A small image classifier, trained from scratch: 48-pixel images, 122500 training examples.
Rows from block 6, named by matrix and row number. Rows with one number belong to one channel. Each number is 200 + 30 x the weight over its row's rms, rounded and kept within 0 to 999. All counts start at 0. After the name is the row's rms in percent of the matrix's.
# convs0: first 3x3 conv, stride 2 (model.blocks.6.convs.0.weight, 144x96x3x3), inputs 40-47, a 3x3 kernel for each
# convs1: second 3x3 conv (model.blocks.6.convs.1.weight, 144x144x3x3, transposed), outputs 40-47, a 3x3 kernel for each
convs0.82,107,232,250,221,253,183,251,208,216,224,212,187,181,242,229,154,285,242,170,142,154,204,175,165,197,214,183,177,158,173,181,199,222,201,227,239,178,182,181,221,217,175,241,188,197,282,234,199,192,251,172,196,200,175,231,193,235,202,188,229,189,171,186,168,183,204,206,200,206,226,191,220,189
convs0.83,033,160,219,213,225,231,227,185,212,263,166,200,214,180,217,204,177,217,209,226,155,149,227,173,164,237,193,156,199,193,185,218,186,164,144,159,176,176,226,164,208,204,156,184,207,190,186,249,220,193,211,210,170,222,227,176,172,171,189,172,180,181,181,171,136,192,208,134,151,215,140,165,211
convs0.84,113,127,153,253,183,182,269,173,184,279,198,270,240,176,198,212,220,201,158,220,189,208,206,185,236,193,167,249,220,226,169,188,203,216,162,191,203,208,194,207,199,207,203,214,234,190,160,202,159,224,184,172,205,221,159,180,214,158,185,153,141,233,192,151,179,226,254,190,209,223,201,211,218
convs0.85,107,181,114,184,207,172,178,219,173,171,189,202,146,196,184,155,182,168,158,272,239,185,247,197,188,229,211,172,296,269,173,261,266,228,241,235,195,238,221,228,167,144,187,230,192,179,181,226,216,193,230,204,192,178,199,211,194,173,210,178,162,166,129,140,252,173,164,228,173,176,179,166,184
convs0.86,112,174,188,266,194,226,277,167,201,234,176,142,218,152,191,183,167,217,223,176,172,204,209,187,191,198,187,197,175,165,187,186,200,204,191,186,194,269,238,230,188,199,171,202,179,244,167,198,281,180,171,258,190,229,252,194,138,167,182,190,155,171,144,173,184,157,201,174,195,185,203,185,173
convs0.87,101,192,198,153,221,174,186,178,225,194,218,171,132,213,209,140,146,230,173,174,161,204,200,163,173,211,176,194,206,133,212,157,143,168,162,177,198,162,172,255,194,199,171,202,189,211,170,177,247,182,214,219,171,195,219,203,207,182,213,255,186,206,188,187,192,196,196,179,182,135,190,194,128
convs0.88,106,179,203,265,182,148,228,150,166,243,233,199,179,227,185,180,186,149,166,190,192,199,152,170,200,182,177,194,248,226,188,212,170,169,185,173,210,174,145,154,162,213,241,174,186,222,131,161,178,225,114,145,231,163,182,170,180,185,195,181,193,170,202,216,208,190,204,172,221,205,199,179,161
convs0.89,108,188,169,222,240,217,214,214,197,242,194,200,202,231,221,196,214,213,212,166,174,249,172,157,245,223,208,225,192,183,220,186,194,220,190,228,214,184,168,169,181,209,217,119,177,227,150,246,220,217,165,186,161,177,235,219,202,219,219,213,204,192,185,219,196,213,167,208,228,154,199,198,190
convs0.90,108,160,205,239,149,243,171,193,155,284,181,154,170,152,149,218,206,156,209,205,224,174,204,209,177,234,192,173,148,191,216,152,175,231,178,172,197,199,211,197,202,220,207,193,187,195,218,157,216,169,136,164,181,151,201,176,239,191,191,180,169,194,204,217,196,191,201,201,206,176,205,182,150
convs0.91,096,194,180,274,183,211,165,260,223,170,177,194,154,180,176,176,184,163,224,218,197,193,198,190,231,164,215,222,186,245,166,188,217,208,139,196,267,163,191,156,206,151,158,201,132,174,198,196,182,192,221,214,266,176,217,218,197,192,187,202,205,219,225,192,234,242,237,196,277,298,205,259,235
convs0.92,100,247,201,200,221,183,172,265,213,165,207,170,218,189,188,217,203,176,190,229,221,185,238,268,201,254,227,229,204,163,212,222,196,211,184,171,167,133,161,149,143,155,137,177,164,198,163,221,149,192,208,154,196,216,207,216,244,227,188,244,216,187,224,260,264,208,242,232,207,204,196,184,221
convs0.93,095,198,235,208,198,183,159,209,222,142,198,214,159,231,231,228,217,193,229,185,201,201,183,238,201,199,222,238,234,201,179,167,188,206,167,255,267,228,190,174,288,224,188,212,229,206,241,202,124,179,199,185,186,211,170,219,207,221,220,203,231,205,190,178,227,213,196,240,267,234,268,256,197
convs0.94,105,197,186,207,196,199,229,176,198,224,195,206,272,203,238,259,194,185,189,178,144,185,185,164,219,184,186,204,210,193,191,204,195,159,194,204,156,155,193,201,180,212,250,178,160,235,200,190,194,184,199,176,190,209,203,220,189,177,195,158,188,229,224,235,195,148,189,183,171,168,207,195,218
convs0.95,100,235,244,240,195,151,171,204,196,198,189,208,179,219,183,160,207,180,205,166,141,192,181,193,181,183,211,162,248,214,199,218,220,206,272,251,195,175,157,199,183,162,187,137,149,152,230,208,182,204,174,129,156,169,212,206,198,175,128,127,204,180,155,215,205,228,251,232,236,234,253,246,238
convs0.96,103,196,183,143,171,201,220,171,234,211,184,211,189,202,233,189,184,193,241,160,163,237,178,209,243,198,219,196,194,142,202,143,140,167,225,257,203,157,201,221,164,193,196,207,202,239,232,158,221,154,206,171,148,191,193,191,170,195,193,192,217,196,222,192,183,186,199,144,170,180,201,164,157
convs0.97,114,247,211,209,227,178,216,263,142,201,197,180,223,211,219,234,233,191,266,230,193,203,232,213,197,267,199,188,195,193,237,184,187,203,195,173,178,242,199,205,240,219,182,201,209,216,167,182,206,151,122,230,145,175,240,210,193,212,198,221,194,210,209,196,229,205,180,199,193,195,199,189,243
convs0.98,115,199,214,209,200,192,169,193,175,158,216,158,202,170,182,235,193,223,221,245,206,185,235,211,200,211,185,192,226,228,204,221,237,175,211,207,183,199,214,196,185,178,217,180,153,247,219,214,211,183,232,208,202,129,155,161,177,241,174,171,218,165,169,184,208,225,183,197,195,194,191,190,188
convs0.99,030,189,182,210,166,195,179,192,200,211,183,190,172,174,226,189,179,217,207,205,127,139,205,135,133,212,175,161,223,169,201,197,174,174,173,185,184,174,189,236,149,125,151,192,133,157,181,187,200,199,224,244,188,205,190,139,161,173,146,178,190,183,186,196,172,222,219,168,198,217,144,169,199
convs0.100,118,226,205,267,220,215,251,174,231,227,162,156,170,198,161,163,209,201,192,181,182,186,184,190,192,192,185,190,152,153,169,159,151,148,178,181,158,196,165,172,186,210,181,196,167,191,217,227,298,194,180,234,155,196,305,183,139,183,195,184,202,203,177,232,180,191,202,193,180,197,213,202,221
convs0.101,105,209,204,219,221,186,179,218,262,156,161,168,228,164,160,235,142,162,220,167,215,152,188,211,189,211,207,198,176,213,221,202,224,225,198,204,214,234,215,213,214,220,211,162,219,139,223,216,174,229,186,176,221,198,161,178,160,184,185,161,206,211,197,153,195,223,217,172,159,189,169,141,182
convs0.102,098,216,209,194,179,241,175,172,207,196,229,310,236,255,296,207,239,258,223,191,176,189,164,196,191,162,199,229,169,218,234,179,177,176,178,182,189,192,210,237,219,194,236,194,245,232,167,196,213,206,236,215,194,163,172,192,218,201,236,200,161,206,209,190,167,218,201,142,212,259,160,256,263
convs0.103,028,188,215,231,211,226,212,211,193,248,166,199,210,150,197,230,155,205,241,174,142,152,174,161,195,207,147,181,160,145,148,169,161,178,167,154,175,190,224,193,207,183,167,208,203,166,211,225,205,224,241,210,231,203,241,189,170,142,177,143,144,207,166,169,155,170,163,147,180,217,130,155,189
convs1.82,107,184,219,204,167,217,221,156,227,209,229,183,123,210,290,164,174,250,285,226,167,174,196,213,169,197,231,187,248,220,212,186,181,235,139,228,227,197,236,185,199,191,144,223,135,180,185,190,201,214,213,198,192,188,184,210,213,191,169,198,184,172,175,249,211,219,194,190,206,203,226,175,188
convs1.83,026,192,185,190,232,136,171,199,181,184,180,208,210,217,183,192,204,179,187,166,207,157,166,142,187,165,128,183,231,188,155,183,187,168,176,138,193,213,204,218,169,206,176,170,177,206,190,209,215,268,209,200,204,175,233,146,226,159,281,262,240,184,191,202,222,229,194,191,171,205,179,196,186
convs1.84,109,214,200,228,188,202,215,206,210,244,167,253,209,234,194,191,203,233,233,211,185,258,229,194,218,205,223,219,259,197,216,243,198,204,168,204,211,220,236,228,164,193,170,185,178,231,196,203,172,210,210,176,264,174,159,244,252,199,174,142,193,142,215,189,185,141,168,172,193,192,208,162,177
convs1.85,105,171,186,210,192,187,203,174,222,191,203,186,225,214,128,142,174,265,222,201,206,237,208,199,189,178,205,193,202,190,228,223,185,207,185,163,226,189,171,207,187,229,172,216,164,213,194,191,164,171,178,182,195,225,203,244,202,179,216,257,165,190,206,250,234,190,176,213,207,201,227,201,205
convs1.86,108,207,197,250,227,211,227,210,220,247,213,295,172,198,191,210,214,180,177,205,207,294,143,191,217,193,166,210,210,180,229,223,214,154,210,212,211,251,185,220,212,201,209,205,195,236,198,224,157,239,160,231,212,185,199,248,267,220,150,209,147,171,223,227,181,161,172,190,199,211,185,173,199
convs1.87,104,221,190,175,188,159,156,242,173,183,172,200,180,236,193,210,156,169,189,200,160,210,156,189,144,159,137,213,208,179,166,223,193,192,170,205,210,221,229,186,175,159,203,226,166,189,209,192,171,194,268,187,222,227,202,193,254,209,192,209,191,194,158,188,189,229,179,219,187,203,213,231,195
convs1.88,108,229,200,224,194,214,186,167,196,303,180,192,152,221,250,218,199,268,261,216,145,210,178,203,140,205,181,146,230,192,199,209,183,171,190,197,222,223,229,154,207,209,173,141,173,211,208,194,244,228,218,206,254,175,180,220,214,198,155,141,188,203,248,214,187,195,192,163,217,178,236,157,163
convs1.89,109,199,183,224,187,181,216,231,189,246,206,384,120,226,190,280,213,130,181,214,175,139,220,212,193,240,158,195,233,150,271,204,196,207,222,235,170,206,187,198,183,211,222,180,213,214,207,205,235,189,145,195,251,187,236,285,188,189,154,226,228,172,170,182,226,152,192,210,184,184,209,168,224
convs1.90,111,151,201,200,221,207,184,214,192,221,189,181,220,175,207,213,181,202,184,176,204,164,166,165,141,196,214,159,268,247,155,207,200,194,193,182,212,182,158,223,171,202,162,176,198,201,241,192,185,155,234,208,158,244,235,180,258,206,170,216,179,224,191,205,216,230,185,193,242,187,230,183,198
convs1.91,101,203,208,195,167,208,207,228,177,181,196,175,232,218,209,188,126,204,215,150,234,177,225,166,163,190,154,204,180,209,203,206,216,243,178,172,215,236,198,174,170,215,238,168,238,163,188,241,155,228,168,199,163,201,199,193,190,166,171,157,190,194,204,229,225,204,204,203,187,223,218,226,187
convs1.92,099,220,248,193,214,174,199,224,189,190,169,189,214,225,245,234,179,121,210,167,218,230,214,172,204,160,202,145,158,244,232,194,221,209,184,164,261,155,197,272,217,191,225,174,231,142,159,199,215,229,223,145,211,233,162,220,194,144,253,222,230,131,149,177,181,180,169,218,196,201,205,175,161
convs1.93,097,213,184,194,191,208,192,218,210,194,276,219,191,207,188,257,128,179,175,196,190,161,192,176,193,194,175,201,152,195,232,209,212,182,196,201,169,200,174,136,180,192,250,181,260,190,196,223,184,171,189,199,213,187,208,151,194,216,189,207,200,253,220,206,275,207,233,215,215,220,244,202,235
convs1.94,100,232,223,223,177,208,202,213,186,183,148,195,198,231,196,245,174,177,187,150,243,243,195,214,162,184,195,168,192,229,192,211,211,168,172,244,228,165,191,252,196,251,216,248,113,165,192,175,214,179,209,187,208,232,155,213,190,132,271,271,237,137,152,187,196,185,172,174,202,184,153,186,164
convs1.95,101,228,201,188,166,196,182,224,225,196,207,142,222,208,274,214,147,123,205,177,210,189,204,223,161,209,183,184,133,243,194,215,206,243,187,192,207,202,190,192,199,153,286,184,216,163,181,210,220,213,211,122,205,210,225,240,195,185,180,163,128,148,187,246,173,209,224,210,198,176,207,201,184
convs1.96,101,234,201,253,229,223,194,217,193,242,195,162,178,169,314,196,173,160,204,128,183,182,174,216,212,197,154,131,203,238,185,196,222,233,200,227,162,150,227,191,167,199,271,224,215,117,189,179,239,167,219,153,249,159,214,195,225,167,250,189,162,187,162,240,177,188,182,217,195,190,191,167,186
convs1.97,107,163,239,241,227,196,237,179,212,227,298,319,128,195,223,233,197,179,189,228,170,229,193,193,221,164,188,200,207,206,248,218,196,200,197,237,193,257,151,176,239,210,266,190,166,242,182,197,198,207,163,278,207,166,203,270,138,266,217,200,192,160,204,175,165,173,225,215,183,192,154,219,188
convs1.98,109,176,173,184,174,236,191,207,175,203,206,224,205,193,163,217,168,202,187,210,226,162,140,239,176,170,240,173,194,231,195,225,187,191,233,235,164,228,183,237,118,234,198,221,162,206,208,172,165,178,224,252,163,223,213,225,220,221,168,257,182,180,233,216,192,270,189,170,179,179,179,208,182
convs1.99,023,217,218,211,187,170,253,176,218,296,219,204,177,209,210,178,131,223,198,219,197,213,199,235,227,194,264,146,154,212,193,216,209,145,167,175,194,171,211,213,171,192,234,188,205,197,195,216,190,248,232,158,173,163,216,209,171,246,208,239,199,237,200,185,183,149,190,193,141,136,172,199,158
convs1.100,110,200,206,227,239,178,231,197,216,226,250,298,196,208,249,204,216,180,155,184,195,215,190,183,228,161,149,159,237,190,226,230,192,162,179,191,199,252,192,225,243,161,207,204,215,228,251,188,181,224,152,256,252,155,172,200,210,203,199,174,216,208,229,211,170,195,172,211,228,198,225,163,213
convs1.101,109,204,203,232,198,192,178,200,220,225,211,199,213,246,203,223,157,187,199,168,260,168,155,145,149,172,203,147,205,226,167,202,202,223,206,202,224,217,208,227,186,198,177,200,159,195,202,201,241,225,212,224,187,212,246,168,227,191,151,231,203,210,223,219,200,208,179,192,229,223,211,219,217
convs1.102,098,211,214,210,164,220,198,208,217,195,181,145,243,222,197,185,184,186,235,186,220,223,178,185,190,226,222,199,200,232,172,232,207,203,168,159,225,211,173,173,212,231,195,212,208,180,148,210,179,204,219,182,236,155,178,176,248,174,205,156,300,217,200,167,222,210,205,246,207,214,225,257,215
convs1.103,020,244,206,203,184,220,212,235,224,210,166,203,163,179,199,205,219,216,204,149,184,191,211,234,170,182,194,170,143,232,172,273,214,181,197,207,218,207,223,220,233,147,207,232,183,186,183,193,224,213,247,194,201,207,228,266,218,241,217,219,176,180,186,205,208,228,190,276,233,200,288,215,227